From a checkpoint of a small contrastive audio-text model: text encoder activation silu.
Rows from block 11 of the audio encoder of a small contrastive audio-text model, named by matrix and row number. Rows with one number within an expert belong to one neuron, the router's apart. Each number is 128 + 32 x the weight over its row's rms, rounded and kept within 0 to 255. All counts start at 0. Numbers have three digits each. After the name is the row's rms in percent of the matrix's.
After each expert's rows are labels from the 100 clips, of 14848, where the router gives the expert most weight on average: "responds to" is what is common among them. Only what is clearly more common there than usual is listed. The data: drum patterns on synthesised drum kits.
# router: router (encoder.blocks.11.mlp.router.weight, 8x256, trained with AdamW), inputs 0-127
# gate: expert gate (encoder.blocks.11.mlp.gate, 8x256x256), inputs 0-127
# up: expert up (encoder.blocks.11.mlp.up, 8x256x256), inputs 0-127
# down: expert down (encoder.blocks.11.mlp.down, 8x256x256, transposed), outputs 0-127

# expert 3
router.3 096:176137159124165091160106135162156136066109133179126104134156115162062104154104110147056177057160063143210154198143069150165121079126140161173077101067138133114082104158069144144072167138113135148141173106176125161124182111118165146134127087107093081161102173108101113144129166114098084143135127092144106146104123105118096094099183125084114146151087124087121127150096136140126181075063
gate.1 109:110123135098113122188168128140166170138117142117121156148094149130172058135149122138112087182162120120191168142088100121092123164104118138100173103098181116180137148115194114100126120153093098175114173126104151121092065159160070120134127131130148075046082105167129099115148076066115110139069129115098104097138187155147091152097175108163108120123082090141122131142044132139114119155148
up.1 109:146137102132102133090137093102086137124111126153131115101161104145112196164086130095183156107109122104057136083165136142174112057143126151168083181143094129062135100144060152158134152125159120103132092120157088131139200095090189125139130118109142142197160123084148147120113177162125158089235107149166131156120082141110156122157070137125155121148183144095143104070228118097165159144078
down.1 109:092124152073178133142117121152154113120069099141119150127106108158131114156149112114095138185115057098139099159134081180125133138108143099177161144102115177208145121133137118098148127119126162171055143136073105168149112115153085155084103101159082162215092086179125087123105130126087109061122128136161077106162211160108122118119181136124137094102144153138098144164138115142121107127141
responds to: one drop; tempo: 150 to 160 bpm; tempo: 140 to 150 bpm

# expert 7
router.7 098:119115063133057101106119128146101084103109181152116094098170105142151159124156148144122124137111080127134127059140147159094120098102077150109067126133082113166100181094120111178177153109127084157106151088053099166171143091127106153165128108112126113120147094169080105098151151088123079146077115140099147165117198139119162150171137102181102072113112127121111175147151124076139165152087
gate.1 111:104157153082123133116139173139067140172154185114141112166129168135138115106166162107142102171120084158133151101090167129132119106136136150109133194121054121124153138176079122089107143091172084157135174136155153148123073134154148084136116133111127174115088186112116092163144078140153150099119094134093118220050167113149113173134107109107122121137126117096156043102180149139150121136140
up.1 111:128167108106165133137176172156070029073093203089168147153162123122169126086145188130090129077143060162150140135109105134105109137151150053118034105167119181094171082144117083065104171145106077134169167117086155139155169171162141108142114098093115093110139119181062161149126151178093202131106105110119100134111149063217116112160139108151106109118129134150171094115147141171166216127109
down.1 113:133144117119134137127101173130160134144126143156158144188076202118170192183130119111129110088121095137104108100124162145082164112164085197140109114104132164151142100076086087122141134119103076116113147122172134152139179099121093091131102117079131123121200102144123128113114127098183090144071074131076120134175194123153213157169111082085114065127219119113112143104178150152110151165193
responds to: open hi-hat; dembow; bossa nova

# expert 1
router.1 096:122107180108140162093096073142143084151160210099195125113140180147142116105124129126130132166118106117048149170117136149115135128123200089117120171151088129138117147107166191133063101082098200154120060123132067070118135190124157153105108105168184157101084126119168115178118096121172105132108090120120094155131129085150115136088137158126085133170127139119095079123053166086167164140149
gate.1 102:137158174096089091137118129111097121133140153118149182111169104154116209148115146164109202092068098101110167151097124138159142128094169126104214153142110127122137078149097102119167150096157119125125152169149117129154207116147127131163112158134120124139133173160089128104142185058103128052148137094045156084110080106144148099092167153194169125165119104140095148097091121145096089150141
up.1 106:141130108103114159118121102134088088178080161147126116135134119100096168077138107141127182109102106094125164165124064153180126134134139152110238151104127123113071125169091123125118114108191119076133100172164107172176181119159111126114083137117148138167121147149076165125085151121091156050161095123073135147136040084130129112085163185184136157135151123137098141131149108091150113170165
down.1 104:073097108126093121115126136122172173141153146053124139103088122113086130179147114125075124096164156149081155148180174134158048086142128174111141143154135070126111108198159090139089172166128111148106075123054144107116085109167213126170103147154061119153113116091131103167129102118169173128116166163132122160109131079134108110153120098139102151033116127209127126108124074165151208077078
responds to: march; snare; thin (high-pass); tempo: 140 to 150 bpm

# expert 4
router.4 104:108111074103118142148116151151157161115121061079071165181078075101117101157125090139085077118138162126088140123101174034167112143150178093133092111118142106107170185108146105171088156144147153108097112151146098162167185104131145098113149144054094131128154141151199118120153104134135163133126100096158152064165086107107150090117147140175130142106143149051179152077148157146100088187112
gate.1 098:133114114095069134097115140146098181111139132133115087121158104123188105161125163110123117117077138165236104144125182161087138093085153127139159131116161149065127149157103145153115168141118165108171164164109118113130133119187109149156174127096180091151125116147125155121131164103130108124135171190114121190160192121165064104122147135143164129138127110110145192152177186141152113043119
up.1 097:112104134182193135161110145049130118164139099130140151142111152094060171135127146126142120146160054155083105152081106084176103120138091135109123141114127141165129143117103196127123058113087165070098101106094092164121145131127113125136120104128103228089145091051056111163123114189147127138058109128148114149116076153083116166136103120100127113124103154137148142113107101158147145159152
down.1 097:187169163163150202120149146128152129124157084109216125132135081072139111173143150082131186123108089127131171161125140118123149145165081087083170106086148124084157161116148101146148151181087134166149094073124085081092126134117101090125133073091084133155138110172107157115124171116103167094141086063133140096126105197204125100156166065159104120111120138113111122176086118162209107145057
responds to: snare; march; bossa nova

# expert 2
router.2 104:114065167077135191168121126102121211129162096142131126106110123148178161159164149066115140162115137168131111136093203120117149111130098181141145139151109111126171130219173136109202107150151125151127146113100114159111132126150099095128110109153129124131124116058126132153128173154172185099122193123051171139092118175115106125167099141120175113146143143138096163158101108118129150145129
gate.1 102:136105161125188101134108096173134107121146152141166114127111131108113123156118121060152157147160151075151100112166127137084121117100106106195112135164100117093129112166101144118122071090141099108103155158095179174173155095111156151104125155139148057168163084125161122076116177135122095173096158124138137146109197108155018138147093144101113118142138184099127119157173142098096160025197
up.1 098:191141109130117142130186158118089164148125109115098099152136131148127150098142124176115159089039121181121140125075148149139119163117110188094143157151135183085171140123142184088098156120167156154153114104129113135103107107060125122079102070147148147139108155160133113182149113112063095048139120155085111097173073170081198113114146098187125150097084095116146125078038127138163118193053
down.1 103:152106104095047157116166104124144169126125150178083108186139145115154113149110113142090084099157096093132090162116112142088122015116108177091120088119125101221117094147165164094125094212133120127161140077102186144143203160117122150123160133096133103146142187093141184114190118197104124117119094088097150150120109148153116108112128102133112083150142169137173114183125133135113166085139
responds to: clap; tempo: 160 to 170 bpm; breakbeat; waltz

# expert 6
router.6 099:100107139157106094103172156085090050194104159099126145188097107184189128093122126103190160104097177125156127152164085134170124187107111146105141067130088183117141117161146141080113107130185109107154120166131190108119128075146114129109145170140182178163098087167192177120107078140107106125193137154130136113093109076142093163142142172120107167107120110148093066116136162144154077128190
gate.1 092:094146086149090144187122137144075168131158129100144133127133127120152148181118144126154173154121097106223074069125113101108141111086138152163079070108102139096170142099140110191127123105063138164111159103156103152151117139101140164156151136068155074154148141116106157189080110173118163142133127088157123142135131204129122144059131062068129206073171134071091081167128092127124127064105
up.1 087:112116151115150078136176099121169105143105169158088114148078162159119126108087154155137147150123118215122146128189150119181150131156087140108123119147143156069125121166143087113063080163129088167134128141138162140145143084144128169110112101178095159152099171122046176078187182081141094108101089133101100126147170140166141128162149133155123098172140089121149131150075166087116117153169
down.1 089:164176145137132172143081118155073111148111136149099185127119122108165173096121150160173130120138148154097155119083138199130152112069131112109117145123125070118145072106117126081148131121133158097137052144150168105097072131131142077114102138124124075104128099155086142143100155132117098130125080156135116106142092116075080123055111090157082116097083115180128088129128115145099160198084
responds to: clap; waltz; text has "four"

# expert 5
router.5 094:159132073103089150146174128124075134129159107200123120100125191134080118110063152165111079074170122158088107150148136088101126106100080150080143130139107127097144149119141097103086179111144063124112175130140133133085109142133101113126128132169125146154134099136120222115184160133134088121140115154192106119080158089184117111121152146085137147046150120151118089173117121190135134124122
gate.1 082:151144165116131115129133122122131104108110154128192103096106089115094140101166138084140127151157121153146150139141112103146163159099177137127104099182204094142090193086142100154143129096101115142112111078078118154144089112137125142161151114147131106184081123140132159111104135055087099159159170105093159103121161110095124093060101137120191082142086169150149095086146164167104132131083
up.1 092:084167126101131055116141137183099096154140117144104121104111092181100105118180101120125122118192088091178193139156103080169122120158177140191105135107138120100165193091117128135110119138132082125160119108076104160133208105105087124190076116120131116118187144089146156144186135084135118142145182132098075158125113160097094126092128137103172089125136140100118147109184189118098125108123
down.1 090:139155142079154115148170119090095135138114120139168202120169111080026132137103136110199144135131146127114140147053114162148130157173090087149109107170159145156101172136085080119165065131177120099136112097141162142138158156127099102071041138150126149128078154091117102131083183125112119131171133179091109140084128161147162104168205132148134152101130112179129097093154070208170148124107
responds to: one drop; tempo: 70 to 80 bpm; tempo: 80 to 90 bpm

# expert 0
router.0 107:096168112209159119103165161133175114132119099165166138127135154129105154110144120128168171133113086112130148063077090156079193131121134091084138092166159110135114100111083085107143102155077148112090133149121124118118060151148125139156115103108159138072164141098089125111096102133051151151119173117120115122162130165156186125137081112171100094106138109222150138118110087109113140132117
gate.1 091:175186106189115144157115063178072105177143140093107108141130075136096118081138075119150189131161076126158128185106086122148148154162105084136149138185143140172109106123148121090119160244126114094127123123071135193174146195141187117111092146120142086134091126119153186141122124122080148136103155080118123167157076093146125030131118110165145134169131178085111144099101128142146197110138
up.1 090:205126166110205116173206094086108094100131126085099089141139124086100122090138091128116080107103070086147171150132046107157163171165104142110195144180086160094112150123124163172114122139142093101147095173110194172118180103167114117092102155106133131099125160118150083183159108117126188135109147101125141102116099172088207104082176149180118113117118110142169108126133131153104103136112
down.1 096:008174150119114133080095133125094180103178114120128164144126114141089075082189153116132132163106095167061109092081135080179094143186092138166123128137149155142157193129095148119132140131123111115138168157147168135221107097150137117068117128101162116116133118132153123135133173148065120172133120121159140146154140111130155147134115192099074094071138096129101063107141099136105145177163
responds to: rimshot; bossa nova; tempo: 140 to 150 bpm